python train.py --crop_scale_min=0.8 --color_jitter=0.1 --cutout=0.25 --targets=["setting"] --num_classes=15 --arch="xception" --activation="mish" --depths=[4, 4, 4, 4] --loss="cross_entropy" --init="orthogonal" --optimizer="muon" --lr=0.019 --grad_clip=1.0 --adamw_weight_decay_other_params=0.01
Rows from block 9 of a small image classifier, named by matrix and row number. Rows with one number belong to one channel. Each number is 128 + 24 x the weight over its row's rms, rounded and kept within 0 to 255. All counts start at 0. Numbers have three digits each.
After each channel's rows are labels from the 100 images, of 14848, where the channel reaches its highest value: "responds to" is what is common among them. Only what is clearly more common there than usual is listed. The data: reaction-diffusion patterns (Gray-Scott). In brackets: how many of the 100, against the usual share in percent.
# convs1: first pointwise conv (model.blocks.9.convs.1.weight, 288x288x1x1), inputs 0-143
# convs3: second pointwise conv (model.blocks.9.convs.3.weight, 288x288x1x1, transposed), outputs 0-143

convs1.162:133127121143134174143059155109126147115142135155118111144155125129158146157148127109141168074089094166117101132112089112106155099117139121103132154115137156125120100136163120124092172082118084128106118079119118151135119124170122121114105132107088124135110138118105114117108187099115134157102155173116151168113119126137174159123129155099180146105140131142153120141109130092117151141163157098144143137138127100166117124158115108155111
convs3.162:125135118122148108104117133121088133123119147109127125093155095147130103155182146155122174130152155143167159121124087132157142150138121109071186170089141135161126106102146149131161113104146111137117118134111132146125090159168124165152120147131111176144130152112113119151124047163123151091114148086094136101122110148149158144133158112138091122077109116122124108120166097116133132115137140147107153135064176146118097134151158122127168
responds to: feed 0.046 kill 0.063 (30 vs 6.6)

convs1.105:162125105103092099118119127124122110142135163114130085118148194119104102128122185084144142145132120109149160096117132111119125109157103124117165117138158134134128127141164132144164118138088159119138123123081114124141137126110130106122140104130162130159145126127124099115149103148130111119127145149131145154122155150136131117162140098134106150091126110148128123089163075132130150134122129086099140143136096077158111105134112120169141
convs3.105:101129129132155137148133183107119093178123103163164122132097074137142167123185134164136091146135122124096107136100117112099104111116139076103130101124128154167141149112118141132152144119083119132131113094148141093123101103120112166109153090126137086118068098160180146093147130143127103180114144151136166159121121113109141114117124135129135103102101138140097094127109149125130132116125109109190096141121120155153126148119108145095101
responds to: feed 0.014 kill 0.047 (26 vs 1)

convs1.97:129111136142140118106087108132091140111143139114155138113130160134136121127105132158103135159111142124145113130152162137144128115122081149088150108144119129132139159103164153089135095135170130146127091127100099058108111108094109148133117126089180161128116127115159109099120133141127111151101139143090133162095118136177114092176158150106176134127132122081132150108189079155127107157093132122079067194144138130146145119106151118136097
convs3.97:120160149130133116075119139148193119121153109103147102127135160149107162099108070127099117153093106146114160130133120108124166039096131118116129091134130128113159141122153086143133072153110143192135154127125161115128095179137113120142155080165149098118151152121101124134133088110130135092120124125115113125124122138103121104123124145123114159125161121162089163093148120118108149169135120137075118101099122125090153147102149180169119
responds to: feed 0.037 kill 0.06 (40 vs 7); feed 0.03 kill 0.057 (25 vs 6.9)

convs1.153:159115107129122134138089136132133164053128115087152131105140075126137113166148124119077127111120116120178119125127134086097124120134148134140117137139141125128081133129149128144118136156099095097115145111139198133103102120154135146102104102163149135097133164138142139133142091115126107105152107110146118143077093117127104102113109123102141174122110118166124106107128129133113129171164128128069128150170109155104100123147120182123093
convs3.153:099114128132112089132088121086116154176111139178151129160152135168142116155105146128141141120125121124153120108077103152205136129120157112125077165152133147120114099084117138142147101139139117140132130116156161101111155118138130108146118138138106151153142152103105117132120131158137144126126084100165146141167142142147107086143125123050156142102181162116123135125138166109096122128128157088106133115120132143138166131090153099089162
responds to: feed 0.034 kill 0.0618 (54 vs 6.4)

convs1.246:116105108188102128153114094138141124113114142146156104159182123126145160145117110147135143147122118152127105123126134119131134167162150154146171143119111127158133165137101164130127115091108145184091108124148103131102123108167081113105157117107121152111141117107142145130172130087121093126115109128161130098112135144086080147112130094130158138126152113096114105148118103064141132154125150107148150125161089145120127141133108106126125
convs3.246:148124152132127107138121154142078111113132131115157109155139099136159158178144113156083125094120146098176120100141130130130152158121186163147120112132094098079129131095142142130147138105151175144121160138155132116130126085125155094113154152149121114112119133122109162082148135087158136096124162148114169125139136130099100139155123163127145093158101164112169111134136120129124125116137114139182121111075126114101115137112090092130124
responds to: feed 0.026 kill 0.055 (29 vs 6.6)

convs1.152:116097097117118120098133121100109118121112139177145117125122110163118098131126153126108132138147099116115119126153128124127102121093139073150168144091123141114093137126088103130152129140093062153152163126162124177142119127111156153173187059123138120154104134116119161119153118146160105121106122146108147123096130111139128143119142113133090121139134102120132056099136124128147137130124089138109119096143111158118101107128129121136103
convs3.152:128125118108124121118152102121119142090118130140168163162147130090134175156156134116107125172123144067115126142137115145119099132118129142133139114152155102131149176145139119085118087131130111172103149149149099115147132127117163168128133176137155108161148161149160136080111112201131104140141126109130129136107108143141079160096143103160103107088160112083119137124152146147114158129124099124115158106119141150106148135137148111100099
responds to: feed 0.054 kill 0.062 (29 vs 6.8)

convs1.146:111132192177140138146188139151147120120146129140127134126136128119126146193166078108092122165152096085122166137130172138135131125128138148132114114141122170118121147126102123114054160138135105130102107165140151123098158107167078112164116095136130129125156134095106147140122132137142139102118115081113117142148168143124132138079109098137115137123131165174085120165147105162100150153170116113101141118112130083155117097123097156129120
convs3.146:107131170164131128123155119126165097125100141114140117149182098124076108116106086136089135079125103145117113172134120133108105148124106144108098130109147130096098134132165162087141113107119167136107122108100135156116108141176155145085102097107103132139115131088138114114101119123139137070125102132132137119142114134131151144121138146148145107130129104102113161109153138139118176106112142161079141150127141122101089128140136127126149
responds to: feed 0.054 kill 0.062 (37 vs 6.8)

convs1.145:165113100123154118087140125163105137126193064137118181145137172155217109139117153117081139123135140089053079140136112127101134148099178131100144146114126119124134173122137163133144138143138117149106137115100123139125110133124088136144135103129127148154116135150136131106141136126101122189069096125149112107116080136102144112129130123095120132149147099114116136138123119131157135102134142118151142177122156141076154138113142117114089
convs3.145:153096159140127154132119177131155146205116098151130133164140120167117130134165068144146113141135128090127145141135152093093162059107156143106104125144119173151160127099134126141145106128143123112122139134141121192110127096153155090123109147170091141152168164104152148142156114161101120153138146085119124121076146072148168124165114145080116137121138109142105126113135116161126138132087130122110095150114142126135168120121145177127125
responds to: feed 0.037 kill 0.06 (26 vs 7)

convs1.36:099156148121155127107121106098111040134148161092123126106105129121115120162120093078143097130086127148137134139146121147095103138082141151137141140113145119144160148152131150092119112183125153171131106143131134151115162101132138117116140120148116137135124152152136114133144132132132125139121115172094128134176108170122133090154103147152142133075146137079148140120132137138151071170134118141139116102114115158137117149134110091135167
convs3.36:129114122108104115097104115157142113171173123089127096106150144169124127145141051140162173111131113157141137113155122131137108138118157102111131136128127111154124096145177117081136093104138137141132169145157102141124116112136105104100119136151121120105132126118095131135129121089104108174140106093135138089134126152103122140119123131121127116134098175169112115122103170104138129155191158182168128115149136131129135135111169130147159
responds to: feed 0.034 kill 0.0618 (48 vs 6.4)

convs1.250:140130144171162082126137116110166104096110130136144125135145135148110142109136082134134129125116087140174144164132110137146104122165148160149088101157141130153129094095108171134104130127106085130173144113136128098131119109116134131103133106138114140107146200086152125113098091165152128106154110071121140147116124107118149108173149113147137142133182114124136159127104082122119118109122176117127131136146101129091135139157103106096149
convs3.250:095131145117126121133099156158155155120181119122083096112155111146128144123167133122143095106133142116094152122094065123109153152129130109113104131139119149119140116102124149135110106127117111155111160136128155112144105115119144108140128079142158140127132148115123166120127134151133115169076133087123142129150089135127146170120127137094144108125117173122111172118086146080109117118132129185136153111123140141148141122147146186180056
responds to: feed 0.034 kill 0.0618 (61 vs 6.4)

convs1.221:099128129113114084139096142150097136151111089142122117094140124152131131124118116146139090136124142086165142139128092132141120144070146156106156104123131125137117115141169147139121123128123151067148138116150131125154107085122108143096113168153068195117149147074094080120125110122134113095125119174157094130145109119141143116145198090124152165084156106115115161158138121106104129121114089149148142122069150090119154138094125126158132
convs3.221:116142158117135089112149141110126118121130152121128128079095158125149171113104181101092138131096138134141130130186082121140094160180140099125132144120160116104137087090107143132128146149113138154115121155109136104118142109090119148156140122115132129149079124124104135136144148138126135137097107129072135121125151107077148148146134131143127143112150158131120182116130146146126122125158108124138117081129139149153144136137103163155118
responds to: feed 0.014 kill 0.047 (33 vs 1)

convs1.16:135137117146117088147151095135094124120162117131136120145124123097144159135138157142098130093091152106157149161134139070112152128149118116181121051105142146145120128118112098120154137116128083156116134139115148097159153146099139091126149118094136102117109076096062163134136142140096152118128183119134139115132089126129113109152136102139165188048168103133156177149129141132126130120122136150133119135175155153112173090110124084119088
convs3.16:108166079092163108115114163128124124203108135119094129093125137094119109121135138172151103118125126145107105123098099112131090128117118140094114110140138119138179182119126149163125132114092121118144070168108162132164124124118114076103104117110155140180134075162142120143155106105109136132166141116155152105151160114143159088114126124133139132123141099117152156085100066137127151118176125162120107088145106111106133109116117150099138
responds to: feed 0.054 kill 0.062 (40 vs 6.8)

convs1.22:091148112114148134131089108110113118089160147106116146128152082119148123146138176125128130118082141141120141112165109103134111155125079134048151119092133160135125096146111083147113125080131127153073134139146140137136128125123091109121086115140144092130089126117084092110132148113155139096154161143143085148151096133137130158160140152134105147129121158151196118136114100120082129124147095139106149141079117126142125127090127116120138
convs3.22:088143153100102129147136154127158116156121096161129129094122153209123084117109136074097153144124081119115131130140117083108120148113103153139137126134136124137172092087099119131142102121162103147096117153107117072151102123136136086131116100144155119125114121135135131113148139128119135128113107145134143115193146134126180159153087129134093102138133090105123124129142097105140123097114129126098127126107118148113100101123095136127122
responds to: feed 0.034 kill 0.0618 (33 vs 6.4)

convs1.188:127141145098158163126124152061125135113151162089110140084117147111138144091121104132069129106112105092147140119151133105158104071150106151080146132130139203147156139097146125162112137154131159116127141120082130120152173105141137177118159110098158142084128141114124065118161154161110137083129139104129142075145121141112138121113111124151090085114102185116109151123119161180153127155153113117118115149112140107133107107165151141129149
convs3.188:095110104122125129155136140146130097137127152127110124158142096128111133140157110133131111115080114115120140139155109112121120154123115125141126150124140164105083173094103106124150168158130127137118126097160199088110123095157101092114151119141071171094104161112127124096179151134125112145099135148171127128156154147176166075127132126196134124127121140089099132150155131124132141132145122128146097119165161137124150134119132179159098
responds to: feed 0.034 kill 0.0618 (42 vs 6.4)

convs1.284:122115082082094119144154149137120132111145122125117110172129162138105125113199138120177163115153111165100099158087168149112130123124099115136105104166146101153142133104144124101152124127117145137114131144120137139168107139104134163152110112123143125144161129149126121111158116117084123156103129151128136135161140105133131135094141121154112139131056115142129161075112106145138111137150141118152156164124147091101123149146111104111135
convs3.284:107144097107071089101140129127169126082159151143152141161136082152149117123139119116126112127180114127116128084106060127140128123115099135141098189136096143102144151137116145128159120095156120139136119138136081161112110097102112157135121117107122165133134106124081136124113125134166146113116107103097165112155131101110121119121165111110144127173120144112111146097122171150161123128152145147093112133156140138134096105116133131136122
responds to: feed 0.037 kill 0.06 (26 vs 7)

convs1.136:098103145147155102137144139101133158146114136150116150110131102130149148122125180113156111153173126128155153134146141126125112126133126142137144088138118122156145130127163127119125113121106124109154136136131147127097121167169154123108096117106160118161135106111180124126111168083137121136130085158118144154147097143171083076120146115157120126108119128195163101152162093117133134111112086117142166111108176140105109071117157137144119
convs3.136:124132171126160188147131093167130117184139127120135119094156124072098174109141130139154131131127136139126109079081116131143119100121154138125120115145142170123124163142092094136097089127118147153114181077113129146174119153166123118144153119125134100149128124091119142158116142105105137154172164125134126137127123106126109084150101151130118136138168098096144078126147113128139108131109129126126095092158151115109124147127126155140100
responds to: feed 0.034 kill 0.0618 (41 vs 6.4)

convs1.72:167143103166131143137134137182111132180116111132121120146134095151119111160128143155123149103145142135127154135115140122152171120139174131138150126144134116116093157135091123144113121162168122132101169108149128194151100142083086159129117126109132096113148138118093149129142170130148126110097113109177127130179130115135141144117148088136121165112148133126140141129137112132124133121118073111149100106126130157119134099132131088131134
convs3.72:121133084146115122178132140099083115110163112158127147129148087101149132140125148174104119080172181157086108113177089127138131144130138171120104169179138152122097115107139140151100095136136098116129093116118112092135114129145110131169118135129117070119114140155131111113147136128102138137136136126165101106075159187147140105119141170102110141083157135101143103111111114126102101100184125151159116124112102098100093169145124107120101
responds to: feed 0.022 kill 0.051 (39 vs 6.5)

convs1.276:134118140122142084134137112112098121130094111127180130081082150138108140130110126113114103163140137100165142167055083111114122130039101161128135155096171148135136133093102132152123135154094132153159125126131110103106084118133130110094119166143140123104121118138117155135110114130178118132122125067149092093144094139134148101142099133141136152130162118120128104129110109110159094150117126119084156100090125185150136112114098098124091
convs3.276:151157145135101121107082088082111120153163115130106077151118131151118085094110147151127096134127140120110141130131158136149156127141138107131105104145123127182131115115116140134153121106133191118109132125123119198149148097130105156155105124082141082130093173157108148104201125094118116134146141130126140145127122114155089103091125183118077161127141124115111116096092107141119109145118139137118110145137126105156144088120121134098135
responds to: feed 0.018 kill 0.051 (54 vs 6.8)

convs1.140:091097118140116120127148156146116152154134129144127122121130156104101119135154124141133125096149133102107082152135105098128119041085159170089170120144136117152135130119151142120133080107099164085120146118104114133117095121109125175132177153161149127103113153172145079174100148141090126095101105139106119141103096076164114133148145135155131130077137115135096088110153138106141118089170119106137171121148114131169135110131127144144133
convs3.140:118112136175142113119183095167110135151107175109111097128134131102139138118133131162134085104085125115148105138107151207144106153146146094103118142125106120083146161133138145150110140136150114119157081155105076101126105118105156135126121118125129129121140152172127080105110102125141120174129102123127142145139158138140141098107148140104138171098129108110144071126136104103127139131111098148141105121101130122092147145153097153196100
responds to: feed 0.03 kill 0.057 (28 vs 6.9)

convs1.61:135117099086108105130091130130144152122158108149122165144111128119144142171091139169118119106174121096148109109141132150082143112122145133163129093141117108120116158119132159133174166141124128151137130111126100119124157032132105120135135148154132131116119111145119138116146154110130137145113111095167121128105185148144070130112144132115105121102135077121121102122104116122129098079107089135094112104121124148098099108132087131126153
convs3.61:145117134169146148151140126179119132154112143116105153130146090127104134162123146136132126112124121106129148136117099137172115128110138082160067133095144130089121139107139104125126113124123073130092150096116135109112113128119114087104147131108154091173122112135115153121149125122136137131069161116194162081183125123134124114152092137155142162105096111139097186089133185152087124110128134077127148125118105113130116133187171144126117
responds to: feed 0.037 kill 0.06 (27 vs 7)

convs1.186:168138131126128093149116094131146133130121071105118166100119093114149119131137098137158095151108142093108135079149118155090112144157090122111076137080150149147124148163144141131081112131135125165119068148122135135130137109148167096154154118139107109144134143132164099122146104110159170148085136106151146141114121117089128123123132124145143146133134101126119037130158127150108071132115125106125127138122116135149191122138200094114141
convs3.186:172097151135125138150105127120103127145137136128129097111151089123195096130135132102141107132079134126147135121132140123155140137091142093096173143140124104130106093092134152144130138127147118118115145126140139107115099146119129194110119168126138115069080145116113135108153103128134115159107123115097155107148127151108182074125145122163137151130153124132176143111130135127141133176122175072130114131124146126120140167124102081123115
responds to: feed 0.054 kill 0.062 (66 vs 6.8)

convs1.75:119108168115103131107122132101136172107169128109118121131125115120151169126150118114122103174091119131125185124115146131092069116093168105134155109113106108170125137148119177096178139148123153134132106087171135147103129151137101131125128121102156105119127128142144120098153103135109176128136099142154133093141092104155099171128125103156126103118120101128150107141154099120202147142127151127127132135103141151171080142121127096139166
convs3.75:101089126127122147107147135130146132134087127104142124163076130166129142116108106138162121124120116111105118103136169103184133145130134125108151124169126107129166152104138139098107092122160153106113135161143100132162133170150137144195169138170138099106145112121164151132173138149120105179123089160138137163129147147150136134144117154140141159126163109166161117172121135123132140099096126106101124141122128109132109135157104120089127
responds to: feed 0.018 kill 0.051 (37 vs 6.8)

convs1.4:070135104134135105190106146137149147160168120123131119111120107101110148123140105101105147126090158131134135123125066160093110107147123094160098109158125129157165134119122130110112161133164131114098133110106137142077113107088131157176133113136128095184127137135136141115068132121117155100147088153172110150135143107144118133127136115118124169146173123105130143136135136169136149143164140130102160104151148155155139145178134127143128
convs3.4:184119108122103155134137152108141179141134092137130169140065159129110130103105137076131111126155216123135192114113139096105146127117122086115091105124102129128138172122095138138110110120105106112169115102137148108132116133160096120139088142082114122144162125127114108099106172163119132129136157093156134090163134128133144120123096162120120151134108111124103137120131143127113138128132128120168127126112122100156160123107158177126116
responds to: feed 0.018 kill 0.051 (48 vs 6.8)

convs1.134:121125133152129132146126148121125110101168162100145074142114137162136111092162148130172163140125125156110110125103128159151116121112164122137170138130130152110111115140128159125128133120140127109053106146157096126104078175135130116133127094058154121141160092107107134095118121094134159087183131159147073112100167122143117112094115129122135122129123147136115113113159115144142131121163080102155147151091104171134128113115112147136100
convs3.134:142165136157131160090108092126130128098126155164164081124164160115132133094163147110106152102139087114170122076162104115096149115110108151134128169140156116046152126105132160120148118141174165111136151118172121112111118139107149103173094153123149137151159109099144107076130130113143166100126092141101175128131166171124144140115128132130128134127124148125138111120138115117117105141142124136139125126102142154117128083151115095122121
responds to: feed 0.03 kill 0.057 (26 vs 6.9)

convs1.130:164104103158118124118081068155117120154096142121102118145115125111177142126121101152120161124122119138134175157071083104117138110107135132115094136137096168140173127138128112092130172119141127112130101111132187115105109125148133162113153134151109118117167182104140106116124140100112128112079130143116094146152126131144148115117131130132128164128167136131126127131125124082132135100137116153138103135141109164115135111141109100128146
convs3.130:136123104122115114154137089152133133173131081132120097106152147107177092146164125158107104155110102115113137144138155113102113119120092103162138072109107146120129122163135120131136111130120135123158145132119089135137147104140079137146118111100089121140154124127122112100082149162128136110129148122153122139106088143161155123117137123115144120130145158135085133122112115130104116073112126143123075202112098159084133149100150104137141
responds to: feed 0.054 kill 0.062 (39 vs 6.8)

convs1.45:112109134096133096142133103146132127143151113166093150140115131086176156103156131131116160089128154100104104098113172176136144122170149151106128137097099179149127120128140120110131143105142111144150145126111105121127103111131102173109098156172083092116112110173094150114139119118106184099151116100134120136119178135143108104132109138130180151138094110134128115178179098087134158113095101135155075114129154134162155120107145139129102
convs3.45:151147175091139131147107138128112107120116130118140106091103174141107119128137129123111123096096139089145088140123117138138134103142095118138138115145112137157132119141110093175158119133150121150054163117158131135099160147139153119095112118150149111116125111096157119181111156109123136099168122165106148137127136132123126171120152135127075156142139116146151111168091145116148169103155122161095161118120101163154147161139152132152131
responds to: feed 0.026 kill 0.055 (27 vs 6.6)

convs1.167:134141150152158139139146124148126106082156101119094105127088135163131101128113134151137135133144138116128130115087103145106140130133094094110119120157132112155115116155177132128117140167145135125116127096122089132137093104168150095135181108158146153107137142145143165190118120144112090165177125134123127130126092101160109125090103105117183131071133150105113118103137114112107163120107158114142118091105152095154175130123162133175159
convs3.167:158111089061168141163113115143117118106102100123118128121130158124120119145086090164078109128103148124114128151110117153115152124127131094105114102071080142103108141138129098123143162129147122153134105130112095143136095089130125100126090089108098133149132104127142113156137147092115127113141147129152136121150117172108174128113154126097101118117124133151132111150149147137090125143100160110127112135095098125138139131113181144153090
responds to: feed 0.018 kill 0.051 (30 vs 6.8)

convs1.82:125128139117133112144152093128128180119104143138104118132133155156172115115097160111112079152102120118105141116153131144155085126149088141139123182130099127145164129145101140105123113123110131134126132105114113144130145132125139139139111114115077153115156176126165118153120134140103163116086125162108145147134119052098178172123151192111074133138125180182126121159099143134123143120142123096155155133183113149107082117143129094129148
convs3.82:130129090120152136135129129136091132128151126105127119100089126163110232121125140108132106114107121140134150130116098137114096148130113127117117133108147175111097169158106124119099098102118113176109136189133117201119126138110148137100118152119105110156140154122130175153147112132127125139098131113113079120163120158123144146134119111146131135145123109157090118115164131127109121099141137125166115137136138135134143125139132081186106
responds to: feed 0.018 kill 0.051 (28 vs 6.8)

convs1.15:131133175095124157179132157092075126120127166143107111075099127156134103143116145075096144143080149123141165130126120123073110154131129099084150115126143133139094153184120120117141134120134116119135130111151124136101127140116127176108092117121150116126101117140098112091160085142138123118110107167103079157153159144148168106103118071110122105113142143140113125116166083171105105119124111143173082112141118109171098113155138143141140
convs3.15:127141139149138131172145121143127148069164160117132165140109173132122133178110111119150114100059083139114161127164088110159120106101085137109157145080105116122150119146124148139169162103134143161128096116170103171117143141122179117121151145135113148182135128111141134180137114138136091138125104093114158163114145086148136130125094142113142099159143113128135152186141108150103125123113120143133121154112141038110111114138105157154119
responds to: feed 0.022 kill 0.051 (26 vs 6.5); feed 0.014 kill 0.047 (25 vs 1)

convs1.239:103128130096152116101120142130153106143137106142111126143123140125124162118136108133150137140102105083174095127146120125122075143107099103117124128085123215180177107129138090099131160155159166134117138140115150147120117139112142118095162111142103145121123107117140132123131106187121138130112144089146146147066111148158164137173151074125131076095125139128119109153148139139142129131120113108063127149146119141115086106141149179135098
convs3.239:109112160063116153119133144131136122149140141172178135130119101101129137139095136094090130154105053157117150138150119121118136056127120141098144121175125124142152090133131106172148149104152157113154180117083143118097141110111119187143113127107108177127108161106119134146147145126109117162108102126135123153147131120127137127122102142169089104104124107159166145133110148113123119140122099117111116157124147087116109117131103134154169
responds to: feed 0.046 kill 0.063 (34 vs 6.6); feed 0.037 kill 0.06 (27 vs 7)

convs1.51:117145099102164101118090149176099147136114093155113121144109136140126109121129156132173112147091133144124147113072132145123111123123162125110188127125133151149150127141103165109154166160158103115121096133156119118129144136105142144084114166132129138130139135109127123139098125159120125145144102162110164105121118163129156134125125152112106150160126114106098116113139073150141123189121152133104122124137146181125103126086115135167119
convs3.51:138113126129157154147116138100162093122141075097133117155094113109111148136160140137128091136151165161126151110143126122155114098170139151105107099098139122097086170111126113134085093134117101146126135076145175148156151181134179105150126142133156116122108129106113112136114129143132092156091120093119123089085127106183126101163123092157115098124140151149139157136139169184128106135141151108128140114104112165084136090149133114118132
responds to: feed 0.054 kill 0.062 (29 vs 6.8); feed 0.03 kill 0.057 (26 vs 6.9)

convs1.128:107141125106148109145158105050129117119140134132146083108122171106118103141128114086114108147146135168076079169102130135139100123150108079109154133122103116162144086170139136116103098148119143140147119095120097123142120145123138162141124122082105122093120114169102143072133133125141138156126136149113141120102092136120114108133101103142125167134093094166149103122145157167145105107101137131117064118145104158155109157142141145113094
convs3.128:134117104168079184113118113124119155087107099090115101104117119168088087112125117141125143133117097108079124107123120137142133114164140159112116135051131126110135116102144137103084081129137120145109092153117098125143134118107095157132139102170098173115126104132129080133126132143100094105097110148138162089128135152100135117064145121163113155137160136124116151082168120124098126132130126097116083169122150154137105136147118175197147
responds to: feed 0.018 kill 0.051 (63 vs 6.8)

convs1.65:191127127134141157109149131103115140101129142126099137134135132134126118136145154127112116123107105141122113102099142132149124113129142130153144134161121138146117119136155120091165135141139156145133145161152143097102074094079128120161115092159119089118098157147111159131145160118120126122131138148149078133104174100128109148132130073154118129149153204123134095119128127136134130120140171117152155124117103128127121152139124149108095
convs3.65:101131128098167144110121084114140153174120148107097135081116129100145109157129124123135148151149117122109123123121100115053094166103159118132132120134116146134134116097125121117151095120138112115164122052097151125137163155110137119104173147079131151142132131123166180118145091131103108118167154117116125151119154124100124153129139141150124142131137128134115143082134135121125173106144149140153075142122140146142151151150101153144148
responds to: feed 0.018 kill 0.051 (27 vs 6.8)

convs1.176:129099120137141128126147142116124133112151117126134142113148113175120110093149164070160146120096102170118112118071134127102189094163147142121145141124106071138126142149116103127115129097067147138096149137144115155117146077129123174101126101107128135116111133130113087135114134106094118155119152140127105121146138138124127152106131117128131162114148145114144108132092118160124143149101085179121112142157142135087106115169118153129123
convs3.176:093152138164110127183147124131117109156132145161100111130110113121146175129163132162126105116123165109141120156173132120147129096136166121149125146128132115112121133112123148068160133111119150150153135144145143159137175145129090159117106130155149169136121136115133122122184089139108134108148138152130123095174151120116134118129135161137178162091156120096120180153116137094137097140143072159096142146115138087120109084167112129158118
responds to: feed 0.037 kill 0.06 (32 vs 7)

convs1.113:120164120107122090150155098116147148136090136079119078112092096127119112153077115149140121117100126163048150154139121150113111148143129143119173135171109069132145171136117150091116122108101093146108133117118139137111123098135179107137116146123129142111130106090115088139140125157115136119122073096080153119109108119122125081145166130104104133158147149083113111112108074138145126164116102117137169175131112120089125159097112125134129
convs3.113:117118104156119138141109140132132125132127148121130155116147116105136129099138146076125129114115135125136114077137178137133152124126154127096117094116106114116162113133102181101146123123140119110068128117143151134118099110130104117146151124119103121115162110116115121139132128057162113213114146126134059160114140139114125115119107089103135101094111101173115129130160157130091108155123142109094112096155087077118147114100113122140113
responds to: feed 0.078 kill 0.061 (58 vs 6.8)

convs1.93:154102070105149156130084121098137117138109091163138094101129117114079133149115089094144123149116110155116121144124106144106120101120122151154103092145080083153114123099138077074126141148115107105118117116150119122126144126117158122129123147133121129148114103115116114168117135134155143146111068088111101178139102125152114178127127112103148147129117126127153113112130068116138180103124113162137084143163124143143107152107100136132130
convs3.93:095146104093129120173167106082144137121152119112112111166107128147124177144128119116141142094113126118121161120133115109186162114175120126117125134128150133082114098104162154127135113141113106097122114127104138095110138112139129160107101129154125120126109083058140150084111136130124138081128153131140124176092105166138079114117162147132137126108137106153117137107153142157143142111116125142085116154135142122172069121053151118171146
responds to: feed 0.054 kill 0.062 (27 vs 6.8); feed 0.03 kill 0.057 (27 vs 6.9)

convs1.253:088081069153102125147079139158102122128099138138113122134104141130078126101100146132129159092136093160135088130151128160198082139037137114070112167115088129154127090118136131101092129120134145142162152119146091112154164114129115107154084108148134117141132106095148147115112127129179153100138132147116099117123149136117103171131118173163132113148149107129130110163104127128098122136129102130104112134114150128127130109133133137100115
convs3.253:128120145129175121166095101116136113127144149136133099120135095161097135123119132159145107159174167128126111129155121067114123121098111139160159123122115054110155126119128167118067114149130136129101107150122108102112077108171145161141119111127134124105088134155127159055154102134137134137102108102109127121136117119143110108177156143088159165160138134078100130138141117137130155144163124091109162115134159109127122148132142173140163
responds to: feed 0.058 kill 0.065 (31 vs 6.6)

convs1.213:122147172131104129118125141149152111120162095127117132128123191118129151131112110157139147113150108176187097123132103138102156132137183133088128122156113173124134136156155164113116134105140123117154150170120159174127162141148109137122111110095123142158144103114112126108098162146112131096131107138137161119153151142169155139082117122105098120111170114149098166119139139109070112126112150141164137139125117112142125107105150139099131
convs3.213:102127168064150118125100056129123118127123105150128136145131116110093107128107116116123108111149111118101127136093140140166082132121153086170121101162146082128149122151146156054150153146147136141121067140161149127129147123115126120180150135137147152151116134130111144125105119136089118107143159116141126111129082144142124138130128094134150130128118226131110173134110141112161089122065119133127150127131144115118148129115092086125100
responds to: feed 0.037 kill 0.06 (25 vs 7)

convs1.227:124119100132114149103161149127108117128129191121126139114109151122154131105117132121135095154060133141107113174157121136070175166109120138128135121129159105089137103127111139097143121094176153138136093154150100092147152125120133151131123110089121085138131169142135145083178114148121098106098130156105136128117128138085154138117115133126105138092151106120143109125096125161146164137102139147085132124128109154155104159147165103120168
convs3.227:116141144102107141113142094117088104137136142123127143121108148119109178139118109107134127166117120158130105148116096112086126140087156138139096146145154118137129160163177105152106158090170136162118117141165121112135150136099135098156084119119117091105134113125106139155137178114150097119134144119147143134109129121121110140120121142146116139072122091122128126071205098123120126157111075132106142141127118126172168176126144143106120
responds to: feed 0.037 kill 0.06 (27 vs 7)

convs1.178:105127115125112108109158110124126135144092132109150104091134117108095160165118131142171158146105118115117132124105138110138086085116123133089124140145120150133123157115132106145127151146125142134099100127132107145114153142109148148098146116114141102102139142150152098099134148129195081174132149168122106098119096114116083135144187110084123094131114188087130096113145087126126142181135123136155184133150133121146087087120134143147140
convs3.178:115093116146121146094134120118091095106139120112100098093120159152111122091170111136142145085111132146151127135145154136147104182117134110128131158134113060202092082120118123112153163141122112149147120191107132150144115130164155107138124128177132136142112131093134152109164075118117097080137138142133142131103098127133137137117120087149136114098161101121115106139113099073157138163110110145118113160134123120119123133146116094145096
responds to: feed 0.034 kill 0.0618 (25 vs 6.4)

convs1.170:116137137144154156157150147103101144094106142127156116134143120130137134087118106096107111137135143106133127120138125115116151129099100114127116127142137124124146092102106083136124107131151091140203132150085097088145150106087109096098132117096113126090146138137077143167097145161068092134145140137088125146138132126119122141113153123118151121134115120120116159131157180193119167129127109117119098169089106150088114157067110110147149
convs3.170:154141111117083108127153121159145112150130161120122180096102121174139124136140127101107146119148146145128093150133146139170133108122164124139152119108142133131105146100195104104091154131116168154110140176119167093114103091119104140142178128129105137098155121182114078148127129171090074129150144123142066147171121101154126123145124149141134100152100138118169151108178149106093106154128146123124119114127131131078137159142130137116163
responds to: feed 0.022 kill 0.051 (25 vs 6.5)